From a checkpoint of a small contrastive image-text model: text encoder layers 6, trained on made-up ball-and-stick molecule models.
Rows from block 7 of the image encoder, named by matrix and row number. Each number is 500 + 50 x the weight over its row's rms, rounded and kept within 0 to 999. All counts start at 0. Numbers have three digits each.
# pw: pointwise conv (encoder.blocks.7.pw.weight, 320x320x1x1), inputs 160-239
pw.148:445552480525495520479577480554548557589464532518498557572505496506514475563499453434476462527519577468535442423541417500475403488478450437506504538454595485472419478445562503565543469491449434472470449402520508577460452576535473515424489489
pw.149:537536529421534521522566475490495544483486475452539451515498472480433501482488454528481497510502515561536527612501477459478495380535512496460464424456519492576468399498499474516492419459470474436466496455460473465454445577559414506521502537
pw.150:534490570465480527545541558436773493460511487540590593456502483535573528476512528517465448514504475419469484558550489466470503508537436412490479596489501486441478518438569454545467394483462461445519442518429487427490519496472488438463507462
pw.151:462452460489406494473540453427490511554388539466513457472495546512492507515599445459449484516556553503483479654444492423592482466525440531507546456467428542472526505509517549483456445482480532529498535471433442442522522483514550470423503479
pw.152:503559480431473635454510457520518499458463486491510444490505490553445458462549438407483464556459469507462373533526552524460459527501548544398486446519445523563609457451605443481529558523408431591472462516519456552495627443527495488551396483
pw.153:396570515563479582450483455500417462433467484392544492463516600434556503492508467553428440471519514407579456572516482560454460572447414502539416465421486534404444472529518536499463518586512449517464527427567530509415512460459491472445519445
pw.154:477472534541528508445537590438432464600476480396434474469510491510543526521544520461480486507506467460360418450368441527540446535487486545450528537480522513474515467524377607501473425525491418437485446441435514429447451491438553404550506508
pw.155:534539452457564501337523537442527471518487517490490498522402605467533503508518467588467564534443546527492538569513530457555554534434544544480489573536495616463463431453433498507446505535548521501537539561505493489543589445428506407522509490
pw.156:547615446548501451538543482478447497613526464502423516494445491433419532507495484535446462513511568622538498474517514492393486396548541501397436604547469504478563463555446540543509443498495380578447529536472536614559417488433425508480509509
pw.157:478445422573517560544568501547484488439459440439528562465554534576468559434545493436568651520485548546492477501593466513599426517499502386461504556347515590601519474450550521435418415494455529490532460496496453518510506546505479519549402510
pw.158:500473506500519502518457402466463555438439575478473467526482409491598457575472509473649578505479362596461576524478516443544531504480534440648491577562529565608567513512568425529512501560494525616452542414460553505536546426516559551488578503
pw.159:565469472441498461534503448524456529481474612469514422509463439506441502457501533416501419548478534446544504454491485518469463507523556491476436525437451499420526458473483400523513448438377539366566446450474481481439553524491518506528460486
pw.160:539468438485621460495523441500627476572515478460527453564482440459525547555518568427536444562513490561497522536491565500570565504515458496475523460525467447474562499556510462521525522426403516581450464398524454471520481482492567507520542437
pw.161:485486543528522469536511564457500499413563471431566557455565477530480566505556402506438528601461470523525508516483514499522518459588413455555453518442516525417428517518534518507550492418470416404514459535542552508481557533492524495458440495
pw.162:493498539490467480527522515481484499534572443479485394558452454455472523469470442442497462401168468551540509516553549413596524564473438513564545520502427442464499445501441462510567543542500522447450486513496518361499399544468479533476489491
pw.163:518518520490536573492470494499599473443449416465527497456503565509484424498496539442548477470483564511576522530519462591495478571514505487621538545462396447579392560485457455485438475525536471601512484439444510637459478477498519426544547522
pw.164:483484557477475484532550548552552492479566479456514473425519491543534554534478497544502453519492414545502449569520502535525502438612463489489539471437525517596378455425411480493540454528517538457536441632516475515509503414517533467510432493
pw.165:467478560497424439571501371548435539519401541526498544498604471481443520415458504544551474490522486470442604518494454532540413503458503476434545581442512430471429496459484566549434486457531545489495429510489544454519476478516551454546466416
pw.166:472525507512447515435614487434455447509415510461536574445482469425497457525395494444509535460461519459530440505440557477426435486490497419504476517483488496494474512461516445516473545488554438681463440532539481527435547457542574478490526488
pw.167:519405442523494464488465464508354463460452500493434538408506491428503514619355458483554471519555493510491309508488333540472456460445449489596480515498485643452564473462526502465467516492538479453522429488468479409536483486548500478397493490
pw.168:472518531585466509462460489514449451523502499443495488510529477498445505430460549523392508477547533533542472555495564531532465473397473471497490460456491436558535484464416555467529485585495447428489461481446502422541474530489586560430483480
pw.169:579474460461581513438515494477437449573463528426469509483464528482650526413445496417569451526487529485430555513433505537554508462455505537455415527515465555457550396538481469551530564473518475514555521471572483552481580466510464442477495510
pw.170:432502418427529551378461553459483555580410508425450534453558429459506419468535616465487503524508477508516482454515441609572481548427683510479494481451488504511444533529472531528477506536465451565458494521512488422450455490481519373526443502
pw.171:508426460561531473593554452445550533597492523442528504395460416538484525496553503486547504516583423459470539461432528516500489443520468533552470584397511435526459603486566451489522544521522507602417618462560444541548524458464449477420440519
pw.172:518527474521445487446512509450541515544549447379492480551447543469509512487530492443471435481484498452485486433452495564409410557493475552495488461573533463550561528512497567508477495491493388442489528451549503546446527544461498512496410501
pw.173:574504492503571551574430501485468510567461586422535515488427529604505497460449484510472426498467485584487462543452382474464501496498503590385494569512449548474605511496471488482543519563516614436503498549461462496520509526489565481412545564
pw.174:384513383507493508522514424542536509544419473474510478461446601555483523503574518501480542447454487445551511431438430497459461534476467542487477503396421478436496422508508585453540504521482505448453440481435539558482468571412469468531599440
pw.175:531468503550484476520511589509482440440493418521512539398503492485517493498518528413537533491476480492513522493468462445418448557520537417522446466526494524482466548487475444405513401432434483484493538438542467455497462578533466515517420485
pw.176:487480492499584454505506453507490472473514581561526422424487543496491529532439440422432463502522525485450543518424405429377473474448458464524436526601513559483387432503490517488454533545566489457458490506495476447493521530475554481454447516
pw.177:464490461450548488490564493508396436460593527465532584442547508525527561580507482449420496430501485540559502553561417519463493484510513446550470540476438504523534503508586484517480516559403398549515596513491402479471502550483531478453520502
pw.178:523603435604484482457576504493490525444459400454515503509465510534408468520449545556378513459558417472490492464405448494520447535535460504518512441480543439521477575487470502441579527475468478532475409448477532445437501569579495462535491581
pw.179:441482458468510544560493433496437418522490468550513479474553554575431510586509394478514532483467501482518504513515444476496449471527510456470581476499457501514448572534539422390459496528539523449581524485499543426482543488568457457465475538
pw.180:547419539456534506592448510582445548518474451473594455451486452593552466557458466516537471397442517595562501461605543420531570518546602524442520544534668441460487436555544468467570473471510474571515495382532577484515567542453461511404623556
pw.181:528473556478499449501598453574430391568512465511579539518510534523479503552537433507475507524491458479484497457485479457642449501569508501537506531477593508507519504460461517527498448521458440483583453524535491536458540512526433503503593543
pw.182:405599465477462577480498539433473556539431461457473496444588574474468468391456503481600437525513482466556469497454459487473501503412503582582436588501508524457415529477453534462496600560588524510471458456511542436540472542550418535504478466
pw.183:474532510464437479448478472472463502514611471528462532530501492485418421454511482497594526526547531444417453471504555445477531435479472542506513515434469447491451466542559591432456519468544490445550484527461499563548523459465527592465303430
pw.184:426515493440501395505534516555423463545560420546477519429528567579525467500468468434512513466446512542514610512446502474460535515562524438511480400419474427603592521580514415529525507488485532383455508509462444548397476462513464511512442456
pw.185:543462472477467536536377490552553561620513482496566527575458465509523470461490440500485493469558403515415446523538538494513545500432503457556511489557633594498503592505453522459504558508569474526472463562479515422485524484507588484507598457
pw.186:506527426478457538502447514615498445501525558457550488508449505413453534434453567497403471523561442505395497468497506519420456507447497415563438461519603559479515526538418561508450423408532391468516452475593516508446503458473616461437628540
pw.187:604426530570538582535474453527499473626417460505555520440516472494475509582538483400486507530593510369497515445445455506570553513435443535529490536445511482486539452531477486524526574548490455457501498474519508460564435530444494470492480443
pw.188:484548437483567451532541510596418509516529472555479480472493434489469513518515497591421556494486548378457534412539570501444525536496436581511553479500456509505474479455524559492508461497567572577510560393561506530589500547503404442483507644
pw.189:507468432553485473399451470407457504460527480436487437507527519448549529501471559462448448475476550442548485549510513521481471481511512459512491587416754475467553483550474491506539454555552495494479479555428465478418542489606401451575491463
pw.190:499528411457463509475495501441596444431591508524543471572522493506411503480533490518549500536476449435494502522437488484402475484459551500489440575493552515521517488447408459452446662471435519461457510507576424487550595508445594545438377517
pw.191:567519497507481491521451556528447337552481538419430519561510505496530528507531532521486479536467546579554556484540431479478548422505516668442596521572437474517545454482501500422504608438485535430498510428458532424426551476534511474455541562
pw.192:471525461445485425457462537507415502409501519627521570569542446471403459504534613446555571522545467440489506459565545463559510416481467441544543503491519537486558493561560505565402526539481476475513490591466422541560472486519481562527517534
pw.193:634586437460461455493515535527615481656486527486485530518489450581490473470471527537485503477552492545547541493481497498370461531463513496531519477513489438513505417485439524499503519484510441476463475449553506455506530472431513571503545504
pw.194:471486478527527451557492445427540496492535506458435521450482532533539541493538457379463553479448491416521575536522527534572526433530551469446453507560641535508473509542517539550585491497505610429577458600425443347500499413470484559465466518
pw.195:551511501482464500527506520557469435566506468477449501407493517501477542548505505487449477467546516462489554477552536470344465453561528453479446492448486417451437527506478468495468529519458377532503535516444617446459475503549432452494545466
pw.196:476552460496570508449527433487528510507555463586503429450543474528458405462552477463516500476423556528521468460496479489473540541544552566516501499485566509466556452540564555515517447522453614426563448443416511467511445497455567442487393495
pw.197:440560574487461540592583520539521443507423513445541481493563475462583485557445462560560734507493516407508425547441570450534535549485526452460474484470462477499525542526514513464459486535558445541503476450602484484556581526563478561509392600
pw.198:462417469489533494483521495623519479556495500530483530445509582554474470533547463448485404512480541427540483484463439446515444492483521497510448441459552504540465453469567526450469443496463532388469647512483596517478531462492449436525446490
pw.199:414383533550617450468537456461510423464511522544540510528459554537469533534463499438502464553498466517471403491583497552503485479560529484401482479447441611443471477516563480437536525568558451531522421371544537502515487531476478467578564545
pw.200:440495528523531519492507539481541465488519466484488620477557522507548472538407472580533477472520488459437478549509493498508476561503586509466555518517468430433469540423443518460553447454334569536465483466520564444539592454470469560533399528
pw.201:516424440539477490474484530495504461508535538558510477526671516481482474504575484611418579442485511518519441424509462504534464496553480487511554512570469444548473452384484484543507488533498455514486535481474492510496493453427556489574539507
pw.202:467564475490501519527516473468501412518530411607534448475474517516418475434509512523457500519541500445527507618497479403397439464527470442581539494542503447449436522562522501546455539473396450215514559479483503522454435492484469488488442543
pw.203:454443595461540474508436543530464486493447579422571496502513483524471512558543522610513458521518559479468485552571336482463456487638512516515510449564497517457451549560449451507450500476486620505547440461408474467459419477541527451509491567
pw.204:509559426513451518422525509483492512572519463500568490491511469512561497517477523431497489448501513460490485441459564509481503528541508516530466456407431500489497458572486475439580579532508586456496466532462454458469462488538483449535505527
pw.205:504477565517461527462519471460473397513406500447533382383496501514558499560495432499561530541473514455467459452451381455402453538389520379405449555428466468505549519476522484456449519576552488472577457420500476465410525531453513426528358497
pw.206:385431592589531532519631440515532540567571541483522526529467461486518438539593504453443484508491571657458557560532588508554499507521471376466506498613455491512489488475524532560552509475546513603538529505529536662577434522548521529493509525
pw.207:442440484571463468464529521541532485438471582527496536444528466518495515444546451511600523448485495405514558592556467519454491537469518502564503452521469501501543488459492557517508527503466477517505494606500512487428545549433441542585489572
pw.208:480471465564506427525302413491455420451458499487547485507580443387528428534471528487517471502490459533461444497511530571469479504615477522507446502514523535472327541512457500508521499507460520597512483512431495565410496499472530492489401527
pw.209:515482434482557475482551577522476500638444459523531576482459498423420534478532515409385446527492552543421565466521501502486436467450487410499459516353481536399437489543505499510424491562470448461448463482500459507512490508466486495536457456
pw.210:531501559503521514446443526544492523424528478539478549540510538535475430406519546537493480557476424462473511528486466555450408459384483510530536529540496447461523532534501459457562559504508496336416514485434536464385460516485470437482443454
pw.211:500417503516405493496443558505439557510510506438421469503535465524511626488577552409508495524533505580463444433478474450490489404557390505514493478423450582475490475527453530543602567468475429532505458564545544491550404517480447507452564426
pw.212:532371523547436364466471427446458498498506515447495470450465523509527556478523500521428664505516506537461499479511649542478503438481508589464540541450495474451487455450559449448494527480459458521546477458497350392484520454485531564474488404
pw.213:429445550465490453557416412493606484524441549528468504473589494492494469494424431421517486470556458593451518489515519519475556599519515522533543542582485473521356474441528491466469456570415419318473506487587456440500576416467484481473507488
pw.214:492447441514483509494519549488506507376471467512417528443493472403539427436498575454537522512443473544498496524456486531464446487517545444383397551484555462404492496482515487445509455521526413538494656536421510490531470578579403463464443496
pw.215:527492400480450495451593521390626520592552456458507502553432462522476502476559483471481482526463456418456464558523510511446469450530486549424565455413479600488467424434453585502494545479495499471568540453471539439577530521525454409494459491
pw.216:432573486582500465488495506456484529529481584495445495480492509483469465521500502513593554422517490518547553496524495521614495443554498500527451469469451468490474482595509441423395493514576509552523533462532537462421459469519469517522569445
pw.217:514578585452542522531530467491467500502436483459492470470436542588533573538506522565488431522475485548520533503499542475478488548483487500490452427547602510524527415483559453463503520555447494531495471482543571477427491548559490583451467498
pw.218:569641428454479476419492430496466484527498425444502457569510465509497408459521550520378538498493528487452548355533488471450504534535489518474499465552525598511580543542460499430565466515565537493476576518552457509491419545461479478407542521
pw.219:463450497416441474569495436508483561459562600579479477519567504384455548507476536495446428500474463521466524566571488545487478572418518440509405505447490509497533553518626452420396419489454447510510610443473430503494576489573533496453611448
pw.220:468595462419540487435459542502428503433454630490457498460538452424543486447512425491524472473505524564544508576503453551552573450449454399531437519518434516481390511495562559477548519503436535379531495496485448486536504438470459470425459476
pw.221:555483486496474431487543558508488511521525545546592567498501530462482549525519519502496544512480520482500430422511444526430478494517470337523443467530456514455511438569437579531550436398540437515484459447443437474500511454551538550562375538
pw.222:454498380604433534430493514534475538496527515475489550528434560557584475469492476485446454470519520571491481401476411459484520417473472536481575461509493500499434511522449478494449497452460577549523518469557530449573515453437485484531405412
pw.223:508410526518546512422546537554570495432481516444537409506464518471609584482456543501510593504513476495494455505473570472492460502450505488448466426446477538455485494497473582473496517477536444558636536574495466529458486477489414454436408615
pw.224:438481504495538495549516589509546464472534453465476429468486539513523540463525562464503325477439488419436443467466522533514511549498483445461544477507508459601478568490467540456575447496496438457539446456519412454535536496585543525483537512
pw.225:571554424478492520503518444518475437522458530557598454471571527500453508541515508451497492494481527463375435462463545496455469483499514463528515439410476501467505500498505426527515476495496505576461481536560504385462520466493534541578398479
pw.226:484468482425472478552526544408494505484557486520392533493489479441464549488528489520431518513524538561593501456509547639513461539597493491499544482553502484469491489530479442479538485478485565544511547480503577423507534577530430539501551507
pw.227:484458444519452413463572536399512518569452499446522526348476517628544443452515563554472467561556543477489499544440486522418461539508483557525489539478537440505383576460521535487412544488484475397510517486534505471510502522540406459545442445
pw.228:619461469503442509489501554401535445558652490580438532552521480518522494468444437483452507519513490592500568486452493494481503474424554461468435496560477486492540450447478491559493578501510608464541468508513548465533526509484499551611506560
pw.229:541600450497518519486477594477454479605523551509406469588534517457449478522512508390562497531479438538504494473453462485440472523454559409462536514451478544508542549469458479579601631449561527372471535408557491529435514588444442591522507510
pw.230:454398464509450515520572547452492522548551515503538465440445431538541480431566482460585592537550441489525495559477574488486503513416485519462463582395480508508545467498545591516565521511506519569549391511502457527541464525494485453470446537
pw.231:532497493532474467451505507459537564487514501529539446549480473515512516443432515481477505536505510509573496481486454523453510502513476495518518494458481572495468445455470481548545504491485480477484999612480517492501454491497467513506499448
pw.232:516456508487516524524516522473585503581434495528502428565516530521486499560533515512428533525543475484505533540512475458548543413455460514363572604394492443515441469502471433520503506469578532531562529481578475411596506478546569474509460437
pw.233:458481575430605523470484507520381440516476430517555495505460484446424442596365509658430517520515520448531478493472481433506574467449575448422548470445515518463563483468491486537466428498613458440423476451442482434401559545441472470549380492
pw.234:489561475566421508544485517477497512560401497445489416505533493482465542454495452532523560490407500535473505536451455418591537565460552467479466500570458519497540541406602494492487399476497455421395549479503531593604503519457500441580395502
pw.235:445494389546438566555532577535522480507475607471530521531476481523609435484539594460517561518502510581574508386525451447473430534527544539468432564485520438488499562502617465489540397517470480444465448450463562527537519470558510472440459449
pw.236:497485483518524546444492554473527421495481457448476462499498538508529491533462511422516503494600608484533453452480534477538481539421490490458449498446585451499457486527453478535525553508563503434452520493516460541479573505433545532468610476
pw.237:500534585502427578479503446507549456568525566397527547491465546529425593436467562554590529559537569483443532445455595516549532560533592446471504459524571446544337486467524491385555453481467438530476446565441474472462551517546586501584478481
pw.238:430530570525539481498534457481523470503649569484458467539434573450418436494483602492599479495482543452485510469475389466434540545423509541480536573490486398538485471534542528424504523577462475507477528488469537451508569455483544560434467520
pw.239:618415498481474498600531551494713458636433496548492391371525488432535532449593539466608535485530513474548467424439498566422442510557460422487429520424436582454501565623489472516517499516479482497477525502578575453468518463466498463543433515
pw.240:412483436463515501571490436512578489491486536545490473493459483463612458415465554434527716438507459497494490498547541516474468542498469470528537539498472476538552519462534488456447448469563590502514449546501435472476462528463525521416556466
pw.241:424457476524476444550509510523392447336514434519475518493554467465463581489522465476455501440529596627567545497448467544484563398503525549469515480537534569377510478438450568520535557498503434548579514501478468473505480502509396469454529529
pw.242:517483477512527388505524490538392532415482447507593507516555482544510567502504689519497447501526490500465503464453465457458456474516489516545477520570434570557479494536511425457646558500405464486499526411526549503533512501532542528501560541
pw.243:501427560430434510544547439524465535527499442480492583397538520513501516522499508457505444429569466480515513553473484400455465507452484476569433577504458362512431512527563493470529513484509568515478498572447425714577517419508487494439455515
pw.244:480594556564553486408535516518568397536455460498495477501450546492468572450466470553551516503486521494503513461462458564410500487513496588525487436493523471480527549465433471589540515480462441554478491585431398544519469491454448531395486579
pw.245:407556571480492583517494553513423549553474465604432561479535475426475456470687476494507424519514506502534499647471557535557468493461499462624501465456549453448464511506616525431523480493439467426491521554462498449644472471406419555542323411
pw.246:564540496519470625549475523511448553502518595449442474518516551568415466515398575545521481554514588427514512475661551463551524536594461506505514531582498484461631550542536449447464537462593461453475521448589589475498567497597511500491386603
pw.247:511508503490490496494518529498506483484485511490516490513478523515498505524425513484468629489503477533487532535496501489495537485454491536511500488481468477529525528498503471516576479455519493541488471533489476494503491474479486516469562446
pw.248:552521642501525483511470511464530504520594521503528484492591553474443518577437528483477517513485508429500514496555436475505530426545468524480603451525783465522537446455515455504523513537516534488422517471501512512488525528506443493474469372
pw.249:439370472489505496480575536477594534509531551497585508476414515445608492606547528474478511528460424667519498420547596507528549470615422536529434560500498491472485578585494468498502488511525454531670500493478564498455487505465427544458469621
pw.250:620636483485506498511466514484533483554493491496459511440502563494495555513496412479486466495454541491464573391457491480473514377519409701476510546462475533500535498547528541496499517470547501533405502492440532587473512516434418496517557520
pw.251:503502427503568456451402470571509469503558499476676505507509507528447485495507527505472444471475475600584561490492549543578634562511479490545468532596458590555519426510539445445566542529540461547527524457619499531408485427567543596519494546
pw.252:521522504507363479476452430431441461389407454514475462478368498572453518448581544482429506505489489365497400532457421471433506526486520453604456466554421496505432523477431470481553511442512446472569473532481509378531448456519532492543471442
pw.253:494436466578518531489530540443579527486470425602487486485593455493456487442580494435402465613470512487479487530486476474456489453492571462525537577475466514515423513400508533467451486512421486447520498497516563516490526528522513497497425547
pw.254:486483540511401451468509479561410418538556497524611451577458485421555571608553509486499475474413497562513455448462520548542580502485435431557459400602433505528497454451489457559445492536530535578563442462499548415501419539483600534571445523
pw.255:474482559515586507514468490473557585466479478434490511480539510558570477545463515429516496507500574578496520472469492508443571510539520613510493613609510561510583526511458589494452402493568463489524505523529526487536546524528524478483606588
pw.256:554473481429555492579558424469481528472495507544498610514541525538476480447527504518465548512504453506542517447460620451454464595467493480482579529475514503501472508549478539527480475520433509459540480507432466492486468461425550466589536531
pw.257:539510521433426513517432495518458468448458552432439509483442526455427522562413410489521516511521473490450507465540470440498444496411502541490476546503518539410493421443523482468480517596516491474502484512569420435528448502511562400456457575
pw.258:559487414504475516464480474419568513592518504492462509546470533507594518520457493535518551541490482517493535539485519478617475606472502551462621513473561527498492552600542553535434521433565570502548502503455541611561549431436508462592487618
pw.259:454518446464496515504427518553407530527541539618537399449559514462487490428612461433538393454467429444443458651466448495547466465416523500554514538627468501439543584437498478465540602498443527476510490458479488477453490513495512506468384424
pw.260:536537425427525411502441446491508485422407547416417533417463523458562590492379430465551558455493511498518416480438489478454473471461491414303530482487515501472495579438538450451447475500503457512568449501513494375374534493482597484554463563
pw.261:457471605529436544526427407570424403539526514504558482425423468420450493434542447412587500600493515505527506510587498463541535493484511441520564586524566430527453481519509606591452448523584496500418504550513479463393563509478542453463504513
pw.262:541500532457511503491566549452479525546479537460476485487524485538419497504551466504385458483489542364507543444475463429528513517565537669438572568460501539444494530529501496549494565502496512584462551527558555600521469537483523405487629533
pw.263:519416490530483544537525472475577507478553496473475426406447596476433408463362421557412467415533492391450480562504514496450529469459557593525519482466458513391466484498417576444515420447469434457524500548480535494480464476482487578501434563
pw.264:441534456509501437459489589482493529505501573541472560489492488478383434585458489576506473496492477414543497521455483517555487477442420527395489571430410468441404517508557442435504593459533537549464509518509413493446482521475471534537570458
pw.265:420566473460490487471447555540472518455597445567593411460514527533437527436410493458529473561474435522524486441459485542427515526455495348436469576474488498539342433462474529442457453451426498491517464523604474418425506558494429556408336551
pw.266:471490474533449532483548560520483511497547564512567523550565579426501495553553574488464347551574471490404428583473486529595443514562476506488461468496435572470466486500479427451471584626503551468487500521483410484455605420469448482548476613
pw.267:554462479487490535524556432435495490518466489628464437530476539491582550537538530536471454582509436502462441475490424416447521516499541519666491477524514549450497649475512492477446459517592588440501539451428426462584611486535450437491480511
pw.268:485491458446516407467538501410595504529560489488521387440563459493543603505466563555422541513489459503505507497645586491543492496547489548512640515451473502511422439522546498459449457542496444549488541509520465411476499486422459494379457483
pw.269:449436438504531500413442524551566509517523464504429431434618471467503468501482487541519462472553541434419462534526517561547532538499512547474593471506471491482497582460452509479507529501540496449538567458530461489404419519473556507523465522
pw.270:471456521534551503528536472487560476481521509433513469394519498515553441545564503581596468490514504617500523428487481448565539464458549471575510480447511591484447542482555456510527434562484496647497428515590635459490443438463534478526490502
pw.271:490464570460529505471492512518488593572499457584557411538491449514425585485544460541505485528481618503524509381520516534470453490504545410502490551470499490486436580497525468473445575492499516594513587531430468622422487545486465525555465465
pw.272:447612501482502512447389549479456411516485514471456561485499552549359546513488500577576441476521456494500464430574462546495543522504508624439500461546451462512449550479511407493561490514517502651469482408568512481466499520503554524531583533
pw.273:560463392501543445447517520510500497553474467606592447590511508412511476520562526445468464451527465480509513450459525452443480516445411430451526475683517525484480512444541543531549515587507524571513576455485484546497478500565478508485398533
pw.274:438468405429570605496448509437463470490594638586551465531490522456532469494500487549484455533509425489517544479473460440479578490599542500522482523498474600552534449415529566491478523531420501535494468514474547455569555479417465439497485406
pw.275:591546501570451544547515639513504578518489589481496465483455454499546527494512509527399454476446411523468448500439516496481456446505423430481513518613441497514509499492571554481519408578512487518534545467446504497482404603491406541516467470
pw.276:573384549539438517489380420514525552530537566545483469497433419492571585525480517457596481516559548588486623463591550541523486497593486483555476529618444482526531521478483611494517556494463567674575509571459471575519569489519552512535471551
pw.277:504531462459453631426522517436508434545456435502547531614569488501574493499551425432512458496548494470495534506523512479532464478547440621523453442507487558521483532551476579471519429470532587474461556463492492528451479487507523477424492512
pw.278:473501654574469514421511445515555534528463561448477499467511573467521453427467543584415469455483511448456514416439503570492436543541524424511536458489465500413537545432481542521498559597509421442534469463544541480454446513509523556485547489
pw.279:575515541461455547410486494441526533571481563581448578382491446467474439457486489417506477486529483553388395371537514453521396510515420523500494531383464511462441500465539520454566540481489437498466519595432469532555496488575596573520487497
pw.280:558458431489471392409506511555633465615529557510430482454505499444374463498442481493606473453452507613532445520469510482486529486453459500475443510432517534449402508448405376377472432449507543567504487501535549466510532467438496469453578524
pw.281:500482545538625437557447478522547452571525499513462517505530592538452435408510490446411408520482434445489591527480439498485533551530515474446511473413446502419518454493427522445493501520519470534475554506518474511518444559508512427529440458
pw.282:478570531508451493503551576486433551471507442437551527599510431462424509542517541519474549458440561441553587503423456521521490552424546533455434548494450440575463537499550480610547541554435602546489516596513443483405469456538483435471519566
pw.283:422536547532531471453530599514488469543469477430507410444451446507422516469530514467624450494532511493475511536581463563510387482561524464519503505578477513513535536444402458495515436523611520542477539445438351506632473454508516514454523452
pw.284:509480541495497503505576502446415495513534522576501565444487662500451545608486490412419499462525471443472480476421560483564497481506528403550465498540584439467500478529594503429481464484429472543518511600522447499473447473483553454475468576
pw.285:491456423587426457501547467462484587441555530578541575526602513582520549480601520482461492509430402451501462415440393508512408477531506436369427468538450506540451502451537564537470464485501539462451382651492483366434491546469489445413442577
pw.286:537526532471479440469615549432482449457509477539525541522537542476597548478461477564503524429517612538462512394478499492415528520462539524519645536467533487485581504502526500552558477567354613514507548403576395587408451563452548522548580588
pw.287:427522553454526491536538403554641490448460590455462399540445512532557525542424534519525604464504506516557489517516428515597374481484518514501566526481441550441554499522499419477489469477505518502527448464448537521544422542407465515465455405
pw.288:482485486505539506424519537434518434526506421569484383462515561425385485593445501643432486480466482449535534496512505474587416548468491537550490551517479533532542412466454398535516528456559381412512488509622482518525490493522459511538540485
pw.289:465476399492455488554567436444421518442497458427606470543474497438486457620486533545597491494492488535548516468485549553484503459545480569412470435473464446488457471520589553525524540475548492549609502487450446493513526491466451493482572584
pw.290:589450422450520418529563597478490428443525451561556548544526452508408543462551481530502505615529524411511624527539424499529490539494451608468500549596505519535528519619454439528537445563544540446532565594500438508458454578572501515485430484
pw.291:520404475497478508453497483436456415457488505465481557507565486511523474466552508443454469441482492634388467453599501506418503495468511513436537494524539429516487499421455493442476560586553447430432558463576429476511485482459417532457326439
pw.292:479473510461478493532530568472602508385522516442466547487474496515514562396468534492479497511511516454446474497587451556551501396542517618471528532462545495490475603438580546552460462545411450477498549502584482480526478472472553498466590544
pw.293:507497527424482493467517571517486523424472449565514445479517455553490556477520518531511476445473486463510515504427557464556457522541493458529545530379533496546569602474565450477480479489500503454509449359515515495489470594429512509519452468
pw.294:531495346466476492449512511485556497439559493528553481466457380534478511502480524482463508486514498502451464406453531536476492486492442492579505435379580491516535490503433428468484503509605383553555533387462428378470542438519447456516441569
pw.295:433487404575556517486504534471466573535427548504473413521544477533596538436487479524437536460484469455484483645424631503494521554662492571507477578525490517461479490467572517469417481547468615505547474480476535550533441501498489513520511455
pw.296:600470366466414457459527555527475512489580470493501578486531503456460529461502542572523412500599525447550467537533495525522438449535550412493378523470489507537472485450539522457504428468403532326539412559519443506394472543551481582484480491
pw.297:406600548447550552576549454508437517508623535583526450468520521529445525519410441553549502433421447584420523523508471505564512471434535521496528497498534476459500510478462477541481513553531480516528492483611493449455401561486540481531403481
pw.298:496509561395402480435561535561610564496412556663471414480494509474562454554482533449389602491478522510464519494516491529427482571515563494448440546457499497507559516456439522503465461521463472400491438586484521479452444607444448509511439494
pw.299:502428414537523487527409476485479509563515475514495444464503519503511550608537455436396483463468496466508484478533443550457432515493521450457473436424462503498550522498530503481531543449490356442499538478474349536398507504495556445524438393
pw.300:455536512475464420541526476515529488541539509460504456572466489492466477529468519488488482313138438543546461539522523503488509576520569544448534471421489453494482499476498456441486538557537478476551459466506449464483430541463417492448427550
pw.301:617517438494491505475470518543457474439448594490453485541497509485454536474461515517476471590508548448473537433474500522520511454495555564600442429514506544447507534553458458495506586557487589442605485455475485482523443482599421454512575483
pw.302:400463406446489502480541514549455501535502573476607449397435494533631493525491409435485568541527443553527487446566368486626532422507484505433539568586582531541445490487566619427468389483497466549499529478584520425566538470427526463594563569
pw.303:597549514419456446615538417530534499510469544490410426539539518455468456616538506555539503554547449522551557500569488414452504465485480458470583411459447417446520543541520511502519501460577476386531494517445457543484522529451457441441603469
pw.304:446389500522555527608564434510473422481452541523483502482524535464501494555486576482520412487454459521541561602383427564523493439522483546535509538507484501445523571503516470494523488480412494506614504550549547463504487515470384429496394511
pw.305:524501488524480474573441517586502533530483510461443489505452539472490516456578576582540496489490459390498568510531573487440481525496539446496486490464490439527512510535577529457419552477518464624477520487540558533484462521516503567484496536
pw.306:498524443443520464525524476507459462395463548500503470458510494472483517614528424461598469495492464553466520481470441469482506467513503594553480546484484521494447506436451502458553405431516535376454500478607524461540521427576567393508463579
pw.307:468500605431494449467514470595550474495483547402493437517475527490489504402505503512515482481484440456534445562570433524453526476433407596569493597563483534530523531531529494440416350526584442538477444494478384547522552578563505470469516519
pw.308:420437477537558547541538474487419558530528512510521514527485498547515475571566519544591479555489487576540468528502537463496536465527568535533437528453447487479523456534706572492537423519487510445490514459470460480538501479552541496457577488